A small masked image model, trained from scratch.
Training: adamw at rate 0.0019, 11400 steps, batches of 384.
Data: trained on analogue clock faces, 195000 training examples, 22.4 epochs.
Rows from block 9 of the encoder, named by matrix and row number. Rows with one number belong to one attention dimension. Each number is 500 + 40 x the weight over the matrix's rms, rounded and kept within 0 to 999. All counts start at 0. Numbers have three digits each.
# v: attention value (encoder.blocks.9.attn.v.weight, 192x192), inputs 0-47
# proj: attention output (encoder.blocks.9.attn.proj.weight, 192x192, transposed), outputs 0-47
v.147:490548537567533504545443482409499543351549459570486429501531447525439571573554517436428468440492463547506487525515500463519599505525534506564509
v.148:506435469527551492485489496509522456490483543443524520460507500481453467491440527485522535494496510511523516498508480527498525503498502489486553
v.149:492505531547554527509461472502557502485459472498447458500463419472507597527473492507541487469543481517467485468525535510530503424565498496476443
v.150:416456509451477549517442455506459517510474512489471465522461527546467462492540480488496542450492512450437470525503503494511550560518483566486584
v.151:503546494531463484501474519450508456515490510622549511529506405531460450473528496552407544510487460526446541496435468527511548657498501436551508
v.152:441481501533519492492556522456518491581536497575539505494550498533462457483497502528429516558482401416474525567458456553462516578625524417530517
v.153:491505533404433491498553494516439560520618446502534570440516499465520498497517506461541497548473517436492479558471496446438492410551494519454531
v.154:520504543452503550490505464466469540559494529486531482531488498535492466477498506512485524514495495462492500530454432548519538606584497507490530
v.155:490538503489507507493496504476529412495485502526536537552461534535513537538529524517478532528492506561528485526456462549514525607520539415536510
v.156:560489472577566516526434477488528449478450514496489452495526467489416466506450531513482516418512484520481484444517474545550536553446522496514507
v.157:489452604461503518540529510500490556482555454543536458427523423501487472520524487497519527512514507453486474518478470504488522428637545465453492
v.158:469549509444503498533483477531447580569520508456556530502542400550490421445538459530528533552485556501453501463502493513547523548490525513449528
v.159:441497549537530513518533469470527462443537501563512480457499490515457537540466513461479558523527417422500478586488480546436538480605504409535504
v.160:440453476495499456622477557559547435478550481516511437422600451466450482479434524476509551431511463460476453521524482494457513464477502409502564
v.161:450421535473520520557504474518444591510530561424533491424519472500498452479461466475520515378523507420480497502509480478501573462528498514496541
v.162:549502442488522488491504528464540409523450535476528519469394421507556472476491487473456504446496523549531471500495478540527490572467503502515447
v.163:546476514504513470503528536444502429430510497509521467484549546502480426500431548516468510459481503540524477555463485488475537473474499436483550
v.164:525478521438510503499515476492464521549525518481553531468495451541557437510533497560517448502490554517504510538468501458497476526502510475478525
v.165:529534449575503452541484525471563427504476494497544540474505476469471540498453502520446532500507417525523477514521478525499521526465518445525494
v.166:421570498472437473507555504492434562542553496495499470520540513531537474464508466504522507545478527449460465478492482518491481559476488478515506
v.167:479507448473427505576560510512454528553509509504491512539490496496544467438532480525551536524487556517485425460521504470500459484453477527457533
v.168:513484497445469494443526493511430633528570481450506565441516523474516510476516473569498449579470528442491569508476522466472506409545516536485504
v.169:502417436484518441548490482566528479654457543414495541489516507449502489448483483548526560513474516497525480492504439538512495494449474445498500
v.170:524548476526519500505429519515529517462440486482466469522523502480438541473479491477493486541521430520500488397544496537519507485480467514495488
v.171:482440492556575509526440436483503501475485511497556516449538412521419410532476554495536548425499503502498494539461495502485583525548563477495530
v.172:476493419469469507499519494548455526477502493483513480505525443545503418483537512466529497517472526549495488472522540464552508477422500519479538
v.173:517411480562538493555502459455480504448465563499539499476541444506422438488457534507490527409482492491552483511494484511517580533518499476497564
proj.147:529484504494495490492518523497524405554518530505581612518522513484550415505424531480494546582505472516476489499489520539489427535491455466423459
proj.148:538611578477482514473570481515464543510494509460466463542478508491555522459545440517453480512474505442471455419480479496533432503468502478513482
proj.149:449523430486460517534524508478517497614511493572478549493535528535523398484514474519487506551477456462436477424477473478438445498469500495518591
proj.150:513428403525502485510537554549531437522499493520477450427488538487568499533499499466431451505544542529535496536464487498557526481580528503524503
proj.151:560479560475495499505580472587492584394491524399513515584525548481496514511440515515553483493516494474589506568582511509504519395502486529487414
proj.152:541556496502516482474488478596497522403476520463446486554552536509466496490453512541578453526479501460591548490550501457514487426405477607476407
proj.153:459448391543511498530410504527576436500448520568536460504537517501460515478487516539460498494515452534503519539537499493549511557470510549548433
proj.154:504518457535510468525534445629527477466513473539445497442531556491478501514464491511487436466477506464476535515521544465526522398451483499493461
proj.155:551515567513511532511554456543505570466525455495489499491524488473463505478444489489528469452483518468496530506539543465502506447457433514473493
proj.156:490565544468494508471609522513450533494524526456458518534472528518601470530544446503467501539475563425506460440494466482500454443538472442497550
proj.157:472557421522489487509515435536522483542484474540543558559477584504463487451470468526486495488518467495502541512525532502497470522391463564534505
proj.158:539418433507502488484517478516491434441487524547491485452496607480477543519436498491452454398526471518524493530539498487543552442516472483530450
proj.159:524547434481475486510465508572537524562490476494512509530602525503512446444473492575505426585489440468557556438513464484525426517431527634480445
proj.160:522503533464495495431534489434464545516470520413473491568473543492544473516555475499476507543489480512601490476457456496496458549517531602528446
proj.161:479509404509483487422497510509499386495475563484445422504474597522539519505577490502395470548504477516460472492471500545578499508548556564517503
proj.162:523512587478504507492522450560458592502541546446425487494523555498468534541489508485542455457476516440517483500511499451518498509534491451507591
proj.163:516573613500497498477519443519503553437513517433542513551460447507493556482557489489510516538455529484475514498498529521496459525466463507517438
proj.164:508476451526497490480525477546507492416487517511492421531477564496463568503477513468430497481522468510487473543531500527567650486553490523488483
proj.165:529528604459505516429553531465456584506492543401453507554549435499502525506468463525597484500460508447537501444489460491503445491494444509494434
proj.166:565348479506546463498458478542532469479475494496508516421481507502461550549514505489510433426536481560579537593542532490515558494528540567501460
proj.167:512412493517509505460475518476492505456495495475481494451464524506483536547487479452481487401509538533554550596478518486514539531538531538544516
proj.168:469474485545528528509466550466561406505441515594506456520526488507472570516516509517493534446531426546491489548508514529521538511494507511505464
proj.169:500537526494487537429562538471430519482488511420435472471517480513507536521505459512534448478506486468492449453473493485508469499523528533509517
proj.170:472460567459481488514557508423501503524517486508526533491468443522553454527523475522475520473497534470485511488452471499452447499508519450507516
proj.171:541595482490495502436593529586493487493474531486460484617543621482563529486504460524401458576482442426512485423559476538586484454477450508513419
proj.172:536426533519511489504486497473481472446505492514569557454416566464480534509503500468422532400548585525532528560513469497525528561573488448518473
proj.173:489591523483505517387570508545467449489503545399466485503492598516539536487518465491433484571490501436510518487484502520572473494483524510503437